Weights of a small audio frame classifier.
Model: arch mobilenet_v2, activation relu.
Rows from block 9 of a small audio frame classifier, named by matrix and row number. Rows with one number belong to one channel. Each number is 128 + 32 x the weight over its row's rms, rounded and kept within 0 to 255. All counts start at 0.
Before each channel's rows are labels from the 100 clips, of 14976, where the channel reaches its highest value: "lies over" is the class under the peak. Only what is clearly more common there than usual is listed. The data: synthesised sound scenes: up to three everyday sounds over a background.
# convs0: expand pointwise conv (model.blocks.9.convs.0.weight, 432x144x1, standardized in use), inputs 72-143
# convs2: project pointwise conv (model.blocks.9.convs.2.weight, 144x432x1, standardized in use, transposed), outputs 72-143

lies over: bird chirping
convs0.138 [158 105 109  85 150 146  90 150 116 104  93  48  97 136 148  99 137 119 106 178  89 192 119 120 153 102 155 112 175 172 140 151 104 156 148 111 131 149 101 163 138 154 116 120 120  76 107 160 155 135 136 167  71 143 148 174 107  62  98 168 103  70 124  96 136 131  62 107 154 170 135 108]
convs2.138 [106 111 181 153 135 153  87 122  80 165 162 153 166  84 117 111  96 116 144  83 155 134 109 158 170  99 122 144  72 132 145 186 125 148  73 132 135  50 149 198 118 155 106 142 166 150  36  58  98 117 128 117 191 167  88 145 157 197 144 116 186 166 155 176  87  90 175 103 132  89 131 155]

lies over: car horn
convs0.431 [150 184 110 156 157 181 103  88 151 114 197 119 125 116 116 115 115 134 148 121 104 134 121 121 151  92 140 113  66 166 178  93 127  93 104 113  99 133  66 141 105 118 101 147 175 159  81  71 108 151 127  86  77 139 136 176 168 170 128  77  41 118 129 153 104 146 144  85 150 161 140 122]
convs2.431 [132  93 113 127 133 175  76 154 133 112 144  51 140 128 153 141 110 107 102 105 105 122 112 135 101 107  66 212 146 143  88 162 163 114 105 132 104 121 113  88 184 126 162 113 115  74 114 122 218 104 188 189 127 148 105 108 134 142 117 158 163 118 171 106 173 100 116 121 132 103 170 215]

lies over: car horn; crying baby
convs0.233 [109 170 158 146 135 171  87  95 178 105 131 134 121 106 201 173 139 140 136 133  82  85 126  60  86 100  98 138  96 141 114 126 120 110 112 108 134 138  90 147 140 154 168 143 185  93  44 127 146 161 153 190 107 123 113 152 148 120 122 160 157  99 115 151 175 116 104 118 167 174 128 148]
convs2.233 [ 91 163 156 162 131 151 129 152 177  69 111  94  91 151 134 146 166 115 102  82 133 105  90 107 138 107  83 172 109 128  60 109 125 114 129  97 159  94 164  99 114 116 124 137  91 157  72 123  66 161 107  98  91 133 103 140 137 101 148 183 111  82  89 108 120 152 104 159 156 136 147 159]

lies over: bird chirping
convs0.20 [165 126 141  77 146 187  92 187 155  37 177 148  58 130 195 133 142  94 131 117  85 112 121 117  98  79  91  79 158 111 105 118 122 117 135 152 104 133 100 128 155 165 135 182 179 137 108 139 114 130 101 156 151 127 161 163 158 131 136 145 148 109 190 146 114 139 141 147  95 150 124  91]
convs2.20 [137  78 116  88 106 139  96 188 110 154 142 118 167 192 131 112 152  82  93 166 150  96  70 192 138 148  72 140 121  82 115 146  79 125 100 142  66 142  80 125  98 160 136 137  78 153 139  98 104  99 133 126  93 164 147 126 121 156 109 150  97 109 140 106 104 140 198 208 137 174 133  89]

lies over: doorbell; laser zap
convs0.382 [ 89 178 131 121 142 137 132 120 120 138 113 140  90 136 105 100 170 140 114 146  32 181 102 124 148 162 100 144 154  97 102 149 107 115 126 114 185 142 139 123 176  92 109 139 146 126  70 164 161 145 138 109 186 179 134 126 137 116 181  64 126 118 119 154 198 155 166 114 111 141 116 120]
convs2.382 [ 90 141  89  81 136 146 103 102  73  96 116 114 143 119 154 126 175 131  93 145  86 145 106 117  90  99 124 152 155 150  96 102  86 110 102 137 106 102 123 117 189  98 145 143 158 123  86 160 167 124 134 177 160 120 142 179 153 168 161  49 142 101  58 127 186 108 106 114  98 137 147 150]

lies over: car horn
convs0.150 [111 129 127  86 149 174 122 117 127 146 110 136 155 105 126 137 123 138 149 164 129 107  92 115 102 115 117 169  57 188 179  80 105 106 115  96 142 144 156 161  80 165 115 165 183 169 145 127 181 137 153 136  23 187 102 138 175 191  88  98 102 128 141 164 153 115  93 164 228 122 136 144]
convs2.150 [139 125 145 184 114 152 100  71  83 135 162  98  79  98 131 134 122 129 162 172  84 185 149  80 143 111 166 150 138  68 194 154 172 148 150 189  78 108 112 108 142 113 151 108 135  41 145 175 174 127 120 134 127 145 108 114 107 142 121  79 154 122  87  85 141 143  62 109 154 162 132 109]

lies over: doorbell
convs0.368 [119  75 135 139 179 183 151  85 134 170 152 118 125 115 137 116 114 166 138  81  53 170 135  94  74 135  41 106 135  95 105 161  92 115 118 179 115  99 124 117 177  68 159 122 104  86  56 158 166 145 104 165 176 159 174 125 179 121 223  96 106 134  93 144 130  77 119 129 143 174 118 179]
convs2.368 [138 182  91  79 136 125 162 121  77 105 159 119  96 135 167 124 167 173 118 129 118  46 145  97 116 133 166 117 126 181 112 112 101  88 147 139  77 180 126  99 141 148  85  93 160 174  74 132  98  77 127 176 158 121  78 167 144 102 140  95 101 114 100 125 165 104 129 126 173 116 113 158]

lies over: siren
convs0.192 [116  91 129 158 132 129 120 103 148 145 165 126 111 175 147 166  54 193  92 117 133 177 111 123 111 132 101 143 120 159 146 105 132 194 109 216 135 132 143 130 141 106 122  68 153 118  58 182 169 127 141 101 163  88 118  62 118 135 169 142 159 120 164 108 131 115  59  78  57 141 128 179]
convs2.192 [120 153 150  96 157 143  99 114 139 201 151 145 141 173 154  69 152 136 122 124 156 144  89 133 113 105 100  85 134 108 105 124 160 119 105  91 172 118  87 128 129 126 144 188 156 155 103 111  77 122 122 120  79 202 164 106 130 172  64 115 195 125 122 161 140 109  79 182 110 142 103 130]

lies over: doorbell
convs0.413 [143  82 160 168 114  89 139 187 190 136  71  91 125 160 117 117 135 122 108 132 117 169  92 162 112  84 152 100 176 154 205 123 116 174 170 120 184  96  95  77 113 136 109  81 116 104 161 162 137 141 111 127 117 115 204 103 105  35 162 109  85  87 153 128  72 115 111 118 155  86 107 104]
convs2.413 [ 88 136 131 140 142 126 101  58  75 117 149 126 174 153 124  76 109 108 129 112 116 115 113  73  93 147 109 144  55 115  91 176 158 159  99 170 111 136 134 155 181 101 157  94  89 128 132  20  60 133 117 133 119 143  81 137 129 213 131 124 169 130 140 143 109 118 154 158 156 168 144 146]

lies over: doorbell
convs0.275 [156 194 182 197 121 106 106 128 173 116 100 119 103 120 151 122 171 110 106 132 123  81  89 126  72 148 143 124  92  87 114 105 124 183 201  95 165 161 178  94 128 136 152 197  93 117 115 112  83 147  77 161 131 134 144 149  98 163 131 106 196 113  43  90 154 122  95 106 140  88 132 113]
convs2.275 [120 118 132 233  93 121  84 116 181 104 191  96  76  77 164 154  98 116 129 135  72  93 141 105 119 180  85 153 114 123  99 160 147 154  96  85 148  93 102 160 139 178 125 191 123 130 147 116 106 147 102 133 126 116 156 143 142 129 117  95 113 115  67  93  88  93  74 152 176 110 180  87]

lies over: bird chirping
convs0.299 [ 94 134  80 146 117 121 125 139 147 153 184 110 173  85 152  85 111 108 149 142 174 111 161 110 128 136 185 116 102  81  95 144 153 126 113 110 148  79 156 166 146 134 195 167  31 156 139 121  99 182 136 177 118 143 124 100 130 149 121 131 158 146 126  91 113 164 110 153 137 198 178 135]
convs2.299 [129  73 127 138 129 118 122  84 135  64 102 120 129 111 108 136  97 115 199  85 153 150 111 100 123 156 137  69 164 172 163 127 155 160 171 104 122 132 111 147  96 148  96 162 152 175 131  86 161 136 129  72  99 115 104 135 110  85 178 188  68  95 100 139 142 129 128  88 169 106 124 145]

lies over: bird chirping
convs0.212 [ 90 153 134 137 120 168 146 107 120 121 193  93 111 108 140  95  97 107 131 123 131 117 152 146  90 112  63  75 157 126 111  71 186 128 110 163 112 133 174  94 155 111 176  94 131 115 129  93 106  62 117 170 122 110 117 111 134 152 106 117 115 118 208 146 140 169 105 112 142 196 122 112]
convs2.212 [121 123 100 127  98 131  92 106 111 143 112 133 128 137 138 171  78 147 167  88 120 102  86 101 112 184 101  95 177 161 106 143 146 150 184 200 144 121  80 109 150 194 153 123 139 119 152 130  92 131 131 151  95  99 101 126 134 128 133 119 193  86  87 132 104 137 129 183 203 152 162 104]

lies over: car horn
convs0.11 [ 90 176 162 182 103 127 126 123 146 145 135 103 112 106 176 150 134 153 103 145 114 118  87 140 144  79 173 149  83 154 110  76 190 203 226 119 171 153 173 113 163 134  91 135  92 135 119 136 103  94 103 148 151 127 151 129  54 133 146 119 140 158  68 161 141 149  72  88 116 139 147 111]
convs2.11 [ 92 168 146 108 148 193 146  68 121 117 133 130 121 140  88 121  75 150 166 117  98 222 139 107 133 178 131 113  99 149 131 124 117 132 170 137 142 151 132 167 176 134 101 144 154 127 102 108 122 181 119  81 132 173  69  99 120 117 165 112 129 125  48 155  51  56 145 133 152 139 150 169]

lies over: bird chirping
convs0.14 [100 185 112 103 162 158 148 169 154 111 148 137  65 168 193  92 133 132  76 140 134 117 163 110 126  52  53  95 146 119 158 158 125 142 140  80 178 133  90 109 141 186 122 196 129 116  92 168  96 150 143 144  75 132 172 133 195 155 104 182 210 120 140 156 145 137 158 163 122 186 110 160]
convs2.14 [115 166 127 156 126 141 147 139 147 115 139 150 109 111 120 178 154 111 107 112 126 112 163 111 159 155 173 143 114 136  89 131  87 145 139 131 136 125 175 148  79 189 171 157 163 161 160 153  63 196 130 153 117 174 138 173 117  98 127 103  98  78  36 133  84  75  73 110  95  92 116  72]

lies over: bird chirping
convs0.196 [158 105  94  95 127 131  66  80 129 111 109 113 111 146 134 159  92 100 178  90 167 220 181  98 139 142 141  82  95 157 148 154 150 162 142 183  79 112 119 113  77  78 132  87  53 118  83  98 131 159 141 145 125 103 108 118 177  85 144 107 125 153 133  91 103 119 135  90 137 137 135 180]
convs2.196 [101 166 107 124 116 148 133 166 116 154 179 117 177  92  85 130 141 135 119 116  98  72 110 142  82 134 120 103 106  97 177 122 128 148  93 117 123 153  93 162 147 199 135 196  91 141 134 129 145 104 146 162 111 140 157 149 166 152 143  78 161 160 105 136 115 123 132 198  87 145 105 115]

lies over: doorbell
convs0.135 [116 141 152 128 121 229 115 115 131 113 152 100 149 135 110 186 124 172 124 123 136 199 102 165 126  78 122 130 152 130 140 133  81 153  77 128 153 138 127 146 155 103 185 130 193 109  91 169 147 164 177 107 167 160 109 109 201 125 115 149 122 133 104 104 173 137 149  85  40 146 111 146]
convs2.135 [153 127 144 145 162  98 125 186  68 149 134 128 135  98 118  27 153  72 136 160 184 161 173 187 135  74 156  89  95 119 160 130 144 128 186 139 166 174 182 152 119 137  97 149 147 177 129 123 163 127  80 204 138 175 139 159 112 166  94 133 103 108 128  91 139 142 112 108 136 173  95 109]

lies over: doorbell
convs0.293 [122 140  92 130 128 141 142 150 192 104 109 101  82 180 178 174 135 137 128 126 187 164 133  90 137 101 145  76 100 133 102  99 144 115 122 119 153 113 105 121  99 108 121  81 129 102 103 144  91  76  99 220  61  34  92 125 134 132  93 161 147  94 131 124 113 160 128  69 116 182 155 132]
convs2.293 [ 80  96 147 163 135  76 116 115 106 119  94  91 174  96 116 111 167 145 148  89  76 130 150 101  97 143 123 187 164 132 144 109 161 183 175 115 144 131 173 154 126 104 119 178 134 171  99 187 154 206 152 167 157 132 124 115 175 131 166  33 133 110 139 100 155 132 151 121  69 157  82 118]

lies over: bird chirping
convs0.156 [114 155 175 176 174 163 136 109 148  75 189  89 161  96  96  93 139 152 162 109 106 123 132 108 139 122 149  99 152  80 146 138 187 137 158 131 130 125 130 115 141 126 139  85 117  46 126  99  92 144 120 186 129 128  85 146 110 145 119 153 127  91 179 119  80 129 108 106 162 184 109 114]
convs2.156 [126 127 108 152 131 148 160  84 162 151 174  67 150  51 109 102  63 204 137 149  88 142  82 115 106 140 151 104 172 143 177 140 125 181 173  98 157 134  82 121 103 189 165 142 143 140 111 128 164 104 116 147 137 148 132 139 124 149 135 109 116  90 110 119  95 104 110 139 132 160  73 147]

lies over: doorbell
convs0.355 [124 134 102 173  51  88 128 136 121 149  95 151 162 127  99  99 194  95 124  57 110 114 110 131  91 127 146 105  68 128  73  88 131 104 110 116  74  88  94 114  85  51  84 124 129 170 200 154 137  79 155  87 136 116  96 178 122 147 132 145 177 141 164 132  79 145 145 122 203 110 144 122]
convs2.355 [145 137 169 146 126  83 159 193 139 153 141 158 149  82 135 152 125 130 185 153 143 138 154 192 144  95 112 136 126 173 144 123 130 124 129 140  90 127 197 143 100 125 102  97  97 143 156 127 140 161  85 142 153  90 149 172 162 138 107 123 142 147  93 201 144 154  72 108 187 185 174 110]

lies over: car horn
convs0.152 [136  82 107  93 108 160  68 103 179  74 113 114 132 113 177 109  95  92 144 101  81 141  91  97 103 106 101 152 102 108 114  71 128 181 130 136 134 134 152 198 151 103 149 147 149 116 138 206 182  94 145 110  76 182 174 131 111  85  88 120  96 139 172 120  98 120  79 171 167 152 180 145]
convs2.152 [115  90 134 182 180 184 167 115 124 145 160 164 157 128 142 104  89 145 127  93 119 111 167  89 160 100  78  97 191  71  95 141 114  60 141  82 114 115 104  61 147 147 126  80 156 134  81  85  79 101 160 111 155 133 142 105 147 124 146 146 137 181 140 144 136 158 173 114 147 111 118  82]